A small image embedding model, trained from scratch.
Model: 64-pixel images, arch vit, norm rmsnorm, activation gelu, patch size [4, 4], layers 6.
Rows from block 3 of a small image embedding model, named by matrix and row number. Rows with one number belong to one neuron. Each number is 128 + 24 x the weight over its row's rms, rounded and kept within 0 to 255. All counts start at 0. Numbers have three digits each.
After each neuron's rows are labels from the 100 images, of 14848, where the neuron reaches its highest value: "colour at peak" is the nearest of a few named colours to the mean colour under the peak; "strongest on" is what is common among them. Only what is clearly more common there than usual is listed. The data: short English words printed on busy colour backdrops. In brackets: how many of the 100.
# fc1: MLP up (model.blocks.3.mlp.fc1.weight, 576x192), inputs 0-191
# fc2: MLP down (model.blocks.3.mlp.fc2.weight, 192x576, transposed), outputs 0-191

fc1.463:060117106128117090090115128096133115123144136104128100130133140152150099161106121123127094118108087184118099099128118106130081118137117106109099137086123146111099123124145137136116121102145133097155137115149118143098133104129077166137125083138139124176127080153162127094166128144162137133136156114135114134160107108129098142136087119133122158144126143154142136136095152096103154145082141130149094125113111097150131086165160109138118090114161101102086139149153136146095067104132107122156119140151121132106154128124140088132098152134159079122115112136132132141189079120124083164
fc2.463:148109123129121173182118107097121157118145141108128102125133138122092134065135140132128123152099145107166114107151140145131098112147131128133163117128103122101108166157096084137100118160187081132127146130086142082222104099105144151114142137126137152111114119132073114156108171145133179129148115162130141143141116154142128120138116138174116122103148158134102136154137144152143183145122115187117139178118132147113133138108159170117134149134137126093131116167101141121140151129095122156111135092153143130108102104130144098120090091130107123107092111156112112099111113121116116107
colour at peak: cyan (26)
strongest on: teal ink (100)

fc1.430:133117103128099109185116114100154102166098123119129122134100108107143171110115145107102102151140133108129124191151196139119137156127130149102113117137177131128084132120147143138115145149123137140122102110120140119093103105112178117132123128082096146091119152111095108160123141111152158118099168152121102146143126157119114156131152126075130120119132185122085160124160171102115099149159145118089072133109134100115104122130125114128094097160128084147123142145126119119156142137104127142114139111124145134104150132142123131055161065129121142083147111103123143144161102148094097143
fc2.430:156137116140160180130162112143129128131135174104078187149144128172136162124130113122138109144150131151144141125158082109204136115114124153094093156146109131132137114128130127131150124142121123118136140120117079156152124122137085151129121116117126098120112107094148132101125121160149122197137148134123168117093144143162139096102140129144117127174140100114109117154115111115117173138132114150119117113108110151125164135152113140139137163123080109132142167186105129124157063121148085115145143152126111141148139144160099100138128137138139116138175170129120128189119165067136093121
colour at peak: green (72)
strongest on: green ink (98)

fc1.425:123150150141168162162132147121138110156138128148100149113088108123099138122142111074121142133110134116126121142115139117119121123091141136119157099137114121133110160084130082145125121142157101111154130141101150147140088120118148128110136130099142112122169129147115118117096121170135129140065138169119130135058135154152115169167128132105129139145136159123079161060148131113130169111135092086126129113114091140124137095140139111130107088119152120102133150112161155112133170067132166113151167113160121077154118096073132118090148105138144151128081114092121127151167105126115134091
fc2.425:134101142138092133109113107184188116136091146125084103138183105125132158136141128131092091146118118155169156113128128154133127098119140142115111116152103117160111087119129173149134094168103103135120097109095111114143155136104101089095134100066134110164118084070103154137114105152120133146119122137139132130101173098150145152143130129172119123135129111097144110137108139151150095145157159167149135086164128117146132194104128121129114144131141135167096133125119101121120121081086117115101115127139126128185141121104148127127126126128149123143099129094148093136085133173097128146
colour at peak: pink (49)
strongest on: red ink (92)

fc1.505:103157103074169132135127117094142077155137125120082124112116116122159173109127162095140133140111108121143119135168161122110144103126171057094156111154130134114143118135163169117142099109068127089150098144120122126102160108174148124127128101138155182113157148107163104131091123071131101087158120106130102140144144162131150110131144131103109144098142107128132164119139128153183104121130125106099102086172152125157125145131130133131130147119169101128091135137143101139127167106122122124124144108144156132098160137142132116174111098142183126116124125169095123133104131146144132120
fc2.505:165128159134114122124094155130169130118094136105131114131082096180143121136121096172134144119092059045182158128158128119115103110175108139149134121152134137108096124136124116155108128118142142166131149149143086145076139106138089162160102134145165128135107138137150109117140152144129116102156110113157130091103123164128163141135138117185132142174130111112134185154139146100111148149141123134096146171178136128116126126091149143121118140127132109180125149132126122138134160159116122102099120107134091098127105111114104120109116176134094100124116156149128109106124113103125153154
colour at peak: green (39)
strongest on: teal ink (89)

fc1.527:136136142125118135172149129125099119120118109115122122085101139039132097150194121123110084107126091126142071121127167167102099116103144131141188139085124148123131126124155096124095164149136113125128141168150137140108130121107127100131148138157112103103123128114128133144111130149133113134108163126133132119119151128184122155108139175110178096098112115073099139109117151157139121126118102114159120106074097137080087106147128131143116139128138129145119129164161137125139085114114147149125205112148084103142162109122107126084118103126137128107092114145128115094105116141123114141
fc2.527:180149146152138133112119114151160078107123151127135118132127090144134106134137141118127100134143132144156119123099122120140134138065160112133131128157130108149121157137102122161134121116143146124128155081095169177122148137104186119088083138145149127130137120119134098094099163170136169107087157132121129129112138179115122117127111103133145151112164157091123055126090070129130146126117116083142159157148107145121142180110135110138120148116141109110160126102141125151141083124144139123117141134080164137113153102152109121111124089126135158098083096121140095089170084142099146114
colour at peak: grey (42)
strongest on: red ink (95)

fc1.159:137126106109132121121136136136108129144120141159120134132135128122137132120107129122140111144177109133130129130149123103157154118089180119115160115111104153139133096142097150109146106092159153138081140142126118061117137076097101100147164102153102127154094113113166129104116112153115144144122116135128121130148118122109100114167127144160111093120171129093137098120154095128144108100161143113132151142099127128095148128159147076118091091125067130112102090164121160151120109128132140107132073123124139099065117114155157115131145103160116174154139061089140133151130101072081117159
fc2.159:125140134130094084111153104135158104134118152153107115141132113116075130101128134112149166120142097126139118156107127141178085120138162089095158124112086153125104123107107135106168141120151087136152104118129086112196172053129146111142152093118160178130133124145115122129107123129110114150106091133116126133071103085159120087135100177137096088107173146109095113141143120113122128114147088121124126115130182164119115104144136140120145113158105143133146116138127142119153128092118124166137140101151136162139123109098144124131114132119131105114148130119090128167126139085072121088
colour at peak: grey (67)
strongest on: brown ink (100); bold (77)

fc1.450:111154099140138158116127145159133113091153146139161109124073153156123090126146178140110157108110155110159143133084118132133120167136153139145166162156190117120163144164155107147097133141144140111131148136105095155108086160112161146132140112154153172117135105105130136181114151147101107137113145135128112146103133108140155142130134146131141124123168116155151127129141158125124161095089126124117117098141132145099112112110144136125159090122137108094068074118126150089119149110087122100110181110093093085110147124125123115145146089155126140133120069135149144108116124094134131065
fc2.450:127132154112069131100148158177138125127138158117139109097119103132134100148124132120142111132141126110103144107126118153108152156125120121134152108080086135125099096115157118109153109107160185131120150129121100125133128160099122119106164136108028132148109119102084132122175121131129112160093120125127081108080184159125126125139110138118112138135138106087099090117119145142133114114147092101151119117157132141084111160113134104133144133127159133139123123139125087164138125113099119184103136119090169113097145099123092141180108079131141093103142143109134115146149138122115185150
colour at peak: pink (51)
strongest on: purple ink (100)

fc1.529:149088142090132139110154148133098159128165174147122108087095111154085124119102118092155043144105168129130109122114121121084139111135128112122095136151094056156127107119135103137119139156120085124141127139113120119148139147165112097127101116165126127107154100148142103149163113163158129142127149127134117112152131162086103106142112122107141135167172129110120149103133144151126155150143129118097094118081130134109136137125151130115104154134114145091140113155203124079073135113107114140147121094105131158122136109134106112145108110113128184146134109115159148154122130128141093172
fc2.529:068100194106103109130108115140125162138095110088087126144233137147136120098150154134133169100137128119111117119128143143168110134118094150132101151139130113139130134134122118155124146112143098162145108097113138108130118133107150100132119152138097140143039115168087131096114145130156156148154152148111120142139134157118111098090120142149076108143116150123119136120155139119140173147162108147115125103143142131156111127109148115145161157106117132132142111118128152147121094174127151144092093120129102108145102074148104116138120089143140139114136100095138184128110152115128135154
colour at peak: green (30)
strongest on: teal ink (97)

fc1.36:129110101079128130125133164122123080129147131111138088140117112101111113146128124108110085138120111140145112176132132154108093154092121127149112134129186103132123097144142198131098141147090162148118134120129154151122150105101118135140133126156143130124123119096120111110152106096093142127192154135132143112097111138112108121142149113147078127149131133125156147141123101097145121124168140077117090115114095118131119138121126111109088163123146167146123108225159130135142147103130077111132152136102133130120130136118144192177105136117125089171092070141152120128115141136149160112
fc2.36:143170122111110081144127101083103091104141112122094143110142156159145127156123097146121134128057146068099099130150143130072139133073174109122115100109151099120120111114152128115089131119132123126143125117140112119132127147140136167107127128107103138118119130154146138113097188128124106099132151160147098151135128110101127179131100119151107114122127139097131137128113143182158145179121138116091142098107105138163129156085136098134103099168135103127102168166196122132116122124100112163122130132108121116159149114118154161115095117159128151091108106147148138138145175119172148140
colour at peak: pink (44)
strongest on: bold (77); black ink (70); purple ink (28)

fc1.559:136119151101168092133124159123182148176139187113106143112123125139090152142103163137111135131149134148104118121097153122119106121117137108125114150123160137126153127186107140173099138131115141151148146158099117127149150116134154081134112122130147087107118153139139121149145108128105080105118141132084134137144134109124174177096128107101105106149131165145109130078135129122121142127148149115114127108117139102150123097171139123169093076139099090124087136168155137111132112119107098153136147147101184095131112099076121097096103099149155120108169090134093148127177155113131102106
fc2.559:120107122089173107078099140121143159110094119079126149117193094132133098141148099111162126120126143121152102113166169122131141112152131138105135127111132160162126164114148145124133113150076140100103123116127092109152096133146190179119143160104159164133161146147101106103122144122138179154110129135141148111144142096134122127114112099103158098123180087147121114130145079103146143114048126166136112133119122136135148126127140124118128131134090191132128169084131150124137116115148137144178111110142113088111116143144109126127131155110113115157134116126136164122172155115118160137
colour at peak: grey (47)
strongest on: blue ink (92)

fc1.403:126072099110122090089135128133124117115089132127127127148110119116132107112095148128146143104140137130122121149113099082108129131164132121112161152204182152098107156135115142144108109090135153117136141124152089099125084122106179155138158117139132165164099113134137154082128143126131140146181102122169126121141111145135125127137123143107099116107142132134095137087105134102136137151136141175145127129117085114170132109139184128084067145096112099146148116089133121149161131127110111150147133106147134135097111106122179105064124096163113106129164105118119140171106089138149119109
fc2.403:118131098103175143104111144106134116117161157161112140102102153145154152105160109110115140150157085076141122066122163112096123160111143107131098159132143162157087113113149107129121145128176092112129117106124123137145107110125100117111125128163130132097141137106141060095108110149082129134145137149130127118121146154129084219102106091127135127113122175160110135085123138073115150161123094128145168136108133145125160084140125093116110086137136131152113087124107117144139102152136110182109126132116108108128163124163141094127121113133104122149143111116145148151124157134150121106
colour at peak: cyan (29)
strongest on: teal ink (100)

fc1.400:133118109148080107134128139095107123106108124116109145145156110148114197172144100126172133121125091109112124142150154126106170143140111112119133083128114133107140083151091147114136145155129142148137173122128122088120116169147163124148133113111190081114128131125121094073150137140158120156150150121149084106118118173155115113131120125140160092129145075125134140126125123135182096096162136143157104142139136141133129133134174102190153157116142144140147110078139065100131112130141104115115108105089142159125091120153121104105138171108146121111099103135126075110118133114121128147
fc2.400:123149111118130104150092163126110136118187122141151119103163121138096125130133122124104140176126125124147100116071161145113112132103101121136129167130127150082107138139121111151135111116092157120159155135156158140139114138086117161118129123121145191134119111114132121132124154154065089113150149106113153133136094146096106131092109126117085081134141082147137094126192146132111143162140120066164122119146127122129105123125086142127164136106117137139121138148112165195143103128135174138121174170139136089111156117133136140157157088134121139144174097143138164116146138125141081139
colour at peak: brown (54)
strongest on: white ink (98)

fc1.496:132137092148117112116087091132115109180104080154129140130125115154095127121194119138116122131148152124131130090135140097092164129150109089148136130143109172132089111139090132163148102182139150139147120117115095116114170139131116127118119184125151110125137154115132106125133163127152126143140146124120101124129134189125137126125154137119150124106141103126177141089173143114135136117126107150119158104182137126114097135142135100156140163107123198127089146156116122068115116115104141115136171112139118084150109163148169156108150094150177146143188124134118157110111121119114109102
fc2.496:137075108123111087139082118118101127133141124144129129086162070159132119155142144099138129136153107123086122149157185087092127133096136149124117152104116123129123160108134093129147120141142154102160109125119177111103121141148113103134144129101133170148182103123130137159215144113156092153143149109117150100122122142130115132144143099154139133097162083119111139143132145138110144113115050107157143205163126121129115116161125160131114150086132129115106136115134106119153146142159182133101118102117125137122116113127133097125113133095101118161133088121152148109100127142133097108
colour at peak: black (55)
strongest on: white ink (100)

fc1.52:116103135144144092080147118091163181121118119099172117114156155175123145126110129096143129140125089170136144127120146143088146174151125120108140114155176124129108092121160140181083130097162164147117124125111119083082116095131090108142125123112131126178129118053109098168112145098137127143151146122151126148169130085147113116114121137142149154134163126130135137083115105137138101117097130159110123135098100121135131096132168144150095123120113152123156152055171133136129112128146142140103119129146105126100118121127142141110086128112094138123099113100165143170119094129144127139
fc2.52:147120158128120139134078096126103116146113120150165140156117106129154106121115126124158131117139142123171117144147144097139105136146100148110130135114161168119092111142128083123137131138120166090146122159151135115164119137131130148072154124103169122124124110141165102169087165147114115186046095154143140091136101091130134135162129142138067113133085152131118120116134140140158181128113134213129112168102136158126146120096147124088157156145127152133113113098174092142103090125109115148104117129136125119138144126120153103129134104111111116136160102104143075138142120151129140116
colour at peak: cyan (33)
strongest on: teal ink (99)

fc1.253:135122128107127135113128138129133148172117089090163109153138144121129135130178139087147084126124142140143088098086135126079158099138105118131118135152158146184124112134082145153143100147131127166148107118101150129098106142095099090123119178169105165125148158167131117095106125109118099095132148114122114106121151178145111132135075100101123118128163150126149131099153133127110140096119097123125153131166142123155117106139147102103139146110153155109140144141081150101094152097114141121175132076120180108157112146151123127121118158134111147100179096146159198138117123131142121123
fc2.253:146067105132112101132070139143113106122145103139122079119146118145144145171163094092119109113169095119069097131120088122121133130117127168163102133131170123135112139139134135092175146141131120104095122116123088099102120125158107122177170138112128170135161130126162123134178122064139126123153144134125122150122126097091142130104162103144166128120166160116142101148102198143154125102113124120143133154134102120153153148134120141126155150141137165086143123142151131127135087115151174120122116146139106110095144099139133140132085105131128080104089118124138127127175111128121161146
colour at peak: black (55)
strongest on: white ink (100)

fc1.41:136123097127139143125105148123077123129145142100149126116130136185140152114122160135146121082167126114123126147125100155175169141132133126132094178095140122090102101118152121121156162107145108135142155132140101120172124116160125123095116104168114103137103113151111079168055141130074096133124159112152125143108146131120107153111106106091128159136153117111172137140166141145125114102118131104107112130154092111157127148128147116127150170178153156113152102100140095114124099126109126166148143143152139118145170126186137163126192101142134099133109116162161140115142114101119164153
fc2.41:129148117079114112126091120085145154129145120074114117161134100127110111142144129125132149166178142146163101142145116094101151103070172118168141115098121131165171179125149118114136079094132124145146078103144135099093137107142143135118135104104125157132145094114136108135201121143131132128137123122112130126124156143133110110146178134120128140147143152139080111136079107106129123126099147127200128149148128135133121143108083177093134137158159122109166138135142132131146137142095138133119133108130158084131133124157083088137144164095098145139153138102141161094153109110122107108
colour at peak: green (29)
strongest on: teal ink (75)

fc1.2:117127096131121159170121128097161112164184139113131106104125121130141139114156153137127150148137133103160136140141085152141141121060123104073173080127152155104092142066128132127144141149114092106127139103114167132087131085139138094117153101125128119152146139081095131128098142134121095109110147176125132118111132116119132134097146065117106112118153098147136118122137138093170089155106127098161126105141157112121127174118136120129112122078119118148176110199105168159153120079100144135138122134125163141158137112121109124132123136128137116126146134130153133127129156113112082089
fc2.2:172142125118116182107113144149127153119119148147138138143108106167129128155169108093133123112126097160148110141135107115117119106121106098121124169125155080132123140116160139169139138140097081138160103118094150129109134128134135171111125115110125161153092094164169093102135130132144216129098112121163129117140111139162124110134157125177131160099101147125104111105135138073154154136130093156150106093115110131150131159133106156116122109118073138074119130137131144154133158132131131140130108112116156100140189135109182141117106120125151115116095196093127153142134138170139123130
colour at peak: green (35)
strongest on: green ink (100)

fc1.556:093105138163108122114106120125067129161119112138141134121089119103121140107158125137152142168143149149132116094155109105122151106126114165140132114122155091095099163159169134151166118137157130095166107127131121159130108117137125122122148176139112151138114105122112115117142127061150124174116117112118110070142107120131101086140101081108144119143098154113168138188160132166126139136105088113105122151143133137101088135147134127145119125148131165128141145117119101072152091096120111156151124129093144091136148079142135128086110084139144123156157085182100126151115155130138160137
fc2.556:124123110149098126139091118089145098097149130122113132108167135151178121144141130144154143116131183117119106138117158136157114116119106157082155136141118173092166109112103077087153134141128143104120081113121102089090098145137154154090123131139150158105129143149165126115132140141144101143152142111182109088138105108100102094151108129151169115100171134181111127141106174129153145107096140096117138127122141148134136145114136122164132124093134120135178108158137065112074148081119162147163147159139150143121136130127124152142110140111116151128117076135113160127109145164153148115
colour at peak: black (47)
strongest on: white ink (100)

fc1.429:075133099122111100143129106102097116084126090061113127109121127140120114083121114132127118133123110119178137095081194141156121146110154121117152139094139117128122119104092132162105149156149159099095162122133150112105128126086141117134118115157147146113116127141175137110076126172114138149088133162135170135165142103134113160120174153141138153119157134110149107092136147119093110118103118118119154090114116094111110118130118154134114126126134143128163089130112153114113081119108153128090150105135128130081108091127111138117184110151165095101077130097088129135116110139088101123
fc2.429:114134112145134138114126117174113117096092184153131095154140105053121151152097122096143117136122144164115127083156158135169141094131131160158071129144079104118137066104124126184137139093176169130105183122120087138136118138132141130118131132138112144132165134067125073122124079135104111134123075121166139143126135150174120120130139132132144166131118161092118127111121105131115133102132137100149147142113131148116101119100134146145153133126125145143130137114109110104126147121172136130157096130105116161117078131093105102099130166123132128110140158111151103128104167151122141152
colour at peak: brown (97)
strongest on: orange ink (100)

fc1.551:106125096166114125111136130112125102092109152104113115163168094149154116128135122100129167128188067114116123168139138173109145140153142101148125144125175169101097122121136121180148121116167118085124162142145128140119107088116156140130134125143131151173119106100092112130123123073107105116080128121131131129143110073148106117161113090119157106139145116129109151156068144129106145115131124107132149137125103161108151154113115119125139092138086109093139100129090129127128140124085132113117159149168129120167078097105131171137111094148097095143098111144121145144184105111131127125
fc2.551:131108121104132160133144156113097131130134114155090127151103163142139099123128115166126156122142128131135133131126084118107163150079147118101125153128175092141091132126148143066138120114141128119124097121128122148109129090132114138137096127122101137107129136110116120103089098134114165101093144150086106138146145161120122134050098135097136154126102171131104132143112150122100133106083132129092124121115079171115113120161102159141103153082148164119160120128127104136064100112125136123093114126148140107130169184148123119113135125064152125118112178098145118108145086131117066112
colour at peak: grey (77)
strongest on: green ink (100)

fc1.219:174095171102125108123129164155112095168135104103136093145130150171114153156107113112127132149150125112147144136114109166129100122103131116089134136164108139133122127120114140156073101098089146155136149129109131121135159181132147181119101123130120149108132152127116132142140142085119113093131091086121141128114189147097086146183143088089169140134130106152180160141078135118102117092091107157099126099073117086147119110145131120135137088075129135125125141126110147164143145088110123146123112132102108142153119136120126138152130170144093123135088132148136114162145120119130093113
fc2.219:089131164143174151171153124115107128184082169144144105171108112135120107134133144139124132088107141160126155090121127127140140133109090137143122116131143123093169130158121116111128060103107126113113148123162167127112079167121134120125111125092164108149138112134150107124146169105113101108172127153137129149099140111142127117114136087141121112102106120140148145085158116096134141125133150146147098036154106139135111143145088134108123162130104119107123125154168125138170121074160154139103157109126134183139159137133104162111117135131122111140171124150107088137147142144141106161
colour at peak: black (75)
strongest on: orange ink (100)

fc1.396:094162088133117162099130099090122120164145112141122119158066113104097138141158108117113127103119142126129155097163097144135124116121134139118193106152122137091128156110123149163097174160121098123141137104146144193143140131093126112101126151109123132064130130127140087113072118130109127096142126129125178153119145108165106139132137157106164134089160141128111097115186097135096127114113100127129104083094120111155110166123137102150169133144139139104143122134120101132108113111149093084112111151190124122105160099107128158123160125130130109161136159128103132134120137114123132082
fc2.396:148162123145140133150104130148170129127118168129146089164093114195111135106163124109113102111140144152122114140132145125120121153064133116185131083104142099093125097135121157119140138105096145174114138125096112130086112144091121109123144131126141113166132122166139109099126146119116156117123111103177130126118103154135112103129091160156150129168114182095093142121113125111105148125136101104116131127106150188119149133106145122065172117124127133110180138122114117093118159096174116134144130136113129118124105127136132161121135120151196114102105145129121185145074110146137104127
colour at peak: red (34)
strongest on: red ink (99)

fc1.553:153134119132133114135152134085131124116111165157136083122096108130137168103162138156127158111148156119122089115125134126123132119132120083131112093085115100138120117167132129069100160086151148151173130124129105087108155125176129174121158131119118146141144123091125130159118102097135104091104126156135136133108150096162093120148138152145121125146128117091115142121134156135152150131122138135123161148088157139077136132112160109098080082115116167120127115135139125196077130126132106175125198110134150116075109138123140125159104132136103106110149100083090128117089138125157124155
fc2.553:116122095105143120150121114114131123154131091083149138119123162101124137119104122133134100107147106183159130129181169140158088130143093122120106144163115188091064129090092114151086132138116111091130125155117129111104142103087095113112123128116122113152162133157104087127140141163092126155172147109100149099122100161148111111142085150106118113101179160145102158094146129176114111082114126126111145094118139133151116094159125124090143115145103115169134149168114153126100146115144130099140076122146129175157125117103120129128137143119113113149129091154147147121137115126084123143
colour at peak: grey (70)
strongest on: brown ink (99); bold (78)

fc1.555:162114131137145105157118092132128125125102143133118083080114115090089096119158137180146109133158094117140170114113115159090121160115122129136138106160144135146131108149148176175075118140107097165150143144085135141131114122090110111082133112117148106108115090116090106160101152125126111119122133118150115118096137158138118120125068079126183195113139135138115103121122121126172109121144114139119140144140129168124112133151115161129157122160105075144126134150128166105107130160098092121145141143142113126166104122108124127116116153119147129058136174141123151127078146137124093116
fc2.555:148116157120149135105165113158109144136099115154133184150150153149129114156160143143102122101123091137089117145122072104148147087076127114126152129181128147172157137178121159095167090139126114128158103121099140177087101137137142105120131124098140137112154104118107150163121166123114115119110139122146175101105128151079159116107119112156082178129112149125146087107133100117153127123158129168145165144058147145104117131108125122083118139156129135129132143118127141099157110129087136155143176122133142145129112129106100172166125113107118140132126092115109108141115107107100115116
colour at peak: red (44)
strongest on: red ink (94); bold (87)

fc1.482:101147088122077155138120110129172121140223075107129128105106130124148150141109151138151113128123180165137129169144117111105105131121138113109126145102110109145128142122112107143173124140085139121120101092092136079099129149105129108121092107117118126127105112117108121117069114147141141132108102128100156132091140143138125109128206071132139128112136128153153130104098132112157087143162130112157106105123141103101132133110107099113179115105108109106135144155143136084163137115105130121117135125121132123154152146171079173150126086130123100091138106160113103105114151139137142103
fc2.482:146136099146167142106114150108128143119126132135130130146151156100168161150133170135131154100049126098143083122125106156139133096137112135151144126079140140090132170108148182122137109167109076126129146110160158115130124112161124138116129123127115115105099143151142089094111157146149131130102144140152145122101109126118168145106184108143122106136091134099110084127160152090120138149124142099144083149136120154112129103122166148078120081169108104133147098110103174127123119134146107123148125141125120124160091127094157150079108112142123187068133130102107120142146101139117124151
colour at peak: grey (64)
strongest on: green ink (100)

fc1.293:135127125139144125148090119064134128131135118137160159127131136097185103194155104120184124114144137166146134108126112155146138126113193146131113119105116085132122128173132138134143152142116179114075173164105119124136145117148095119118104156110125118142121134123138154088135109138083082097111122125146088112125122161142121107124152101171152128116121156102106137138149108119127179148107143105110124150133098139088121148131174117124111122086098128123104165162151157093132112157138160130132167105081161128127100152089113116113155096149102136132106122075124134115107145150152095127
fc2.293:170150149144168128116176088126164152118127149093123120140096171183158123139084173140123131099170068141129100108139134129155114135117140137147139122109152114138127112123164109131113139178129150118086125153109163142111121116111119106129106159132123097115124148097119099108140149126124134115092107135142076141150145143084160130112140073143118143112127085132098152116108120126141169149088139100144102136137116101170131119143107064166111130152101105175119146141126119138110127120129050126107130122167105140167143133082103096117126150126135124130100107114176123136125090127115162145
colour at peak: black (54)
strongest on: yellow ink (100)

fc1.536:143119124085127140119120096132138174102106098149132106128116107173147165079156133086147107116110162176113126088112136089114136085132127121107123158136142139118109135134148133122107163097137099120105150127134105111139196092135071136126108157081164114155104087148107081105101119138140109140081119167144101133139135153104112139105167108125128161137116156148079126088123098162137138107122119164126130170113134148098147108091126102133119128121162136101076162138099107103140135097153099151121136157117134145161112101105154125116163139093110140162108125114091153085124133124126128102
fc2.536:139104122156153109135115112085136133128081103092133100126143145125119164122146108120151148134129096134107144116132149150118101128120133111109167100155141155195092109106140106141111124165162166082147109120163135129092158123141106104133158146115114121161149130093119119162070146123120107130173103143199126154109137182123094071111126121134124141111173137142152145160142150127100104129096124128096129131122157122159158111156123154148112079107129113145122136129077100141182144102140158121135120093122115086129117114125121111111114128128147122143132160136117142112145157088060122077
colour at peak: black (38)
strongest on: white ink (100)

fc1.525:093130117142120134103101094120157132123089084151118128137116073116129093097139120113156102114148157107149114118165112137070112122134074157104112113103096154116145112138163143136115104125148149087160130122134131109095127114098128120133139123154103179123150099134145097123166131099138106158122135092124098083104105153137088103131131130130153109134120107115163127176151163119083121092119116095130134152165154121132080137140149136141110119085112178160118143149109150112134121068134128162131169107112182122125083138165139101098148113151158112167156141150130131123112124178159116107
fc2.525:125113114161126101142082097115127106155150116085120119145139174144162133117161130137111152129134148112127157154125137096092143122129136160133145162123145113113168164118089091093131154159108144097149100113136138122079111139136136114151154093144113152107128089131103150088113110128146101128143153117158104144130075108119120119164147121147115164105128142161113130112163177128086143116099108146168150145131054094142126124134128125137109157073071121125137118134141080093112141156115170112163143126168132131140144121127135147126095097090148148110085076183123151100116114126115122142
colour at peak: black (47)
strongest on: white ink (100)

fc1.333:096178118173113129105122101162149089037116138123086132109097108127169114148116146124131173167086087102121099102143090150129120127135153140129186154111128127147142110124147151131123157159137125104101120139134162121157119117119157145106131123098146095143133093122120081075144132158077108073117120107121131162154145164134142117150139100145162102097121164121116144131098102100111129110133096143109101120125146123117123132126112128118139141146115108111123128136089093136092070154116121085096128083142137089127149121127098111102096121099152135111120157105143146110131149095118107111
fc2.333:141126142144158138125113154112110126119114178164158136133125112095083129116109132109144100126130156158129149096125168128121151142107105137162112126170171123116168105118128113120084098099103185123107154169118146152123116165114096110143149154157108117138126110110129156100107130102108135133156112115165146148124100088105060089103110118129140142115153172097126138079147082125109130123112108149120137113093136108148114145138138088121110140146118107158162208123136173134140117166167151101121127161108139158134119139113124105140118125125140133124099149107080143171058125130156115150
colour at peak: red (33)
strongest on: red ink (83); bold (72)

fc1.279:105137075160137121165126119139103116153112190176118093136126123187127138109123100135153112191121093076147108129149127091114103112124157107131120120151116096155136168138155148123066124104163094174145160163134113085099123121133133100106124160123080145115167141124114136155107107118110134141139138112133182122129198111154144124149124160139106144140169135174150116116177135110138096130152126135103111166102128148152125174149119102135122146136101148109123096147116146110161125121125086142151144101118127163071104107125132133136119137117132127126153130095143116131143114118106135153
fc2.279:147112130135113096113129132076104163111158150075062150090116140114140118144141121143154136078144157133137140128109139133112140190111156136121147150172091153116088153159119162134110131156093119108138125134132162116127162086142158141167106142132126143123162130172130144135154153131107127098113122124118122120142061114161116132117126120117101076106115119162124136104116125190098124128104132154151124158130157126168128110130125109113101152143153106142099124147114139138104163104120130159116092211111124118130155091132135065131143160117143116135141141116143129122091093135148136180
colour at peak: grey (65)
strongest on: brown ink (54)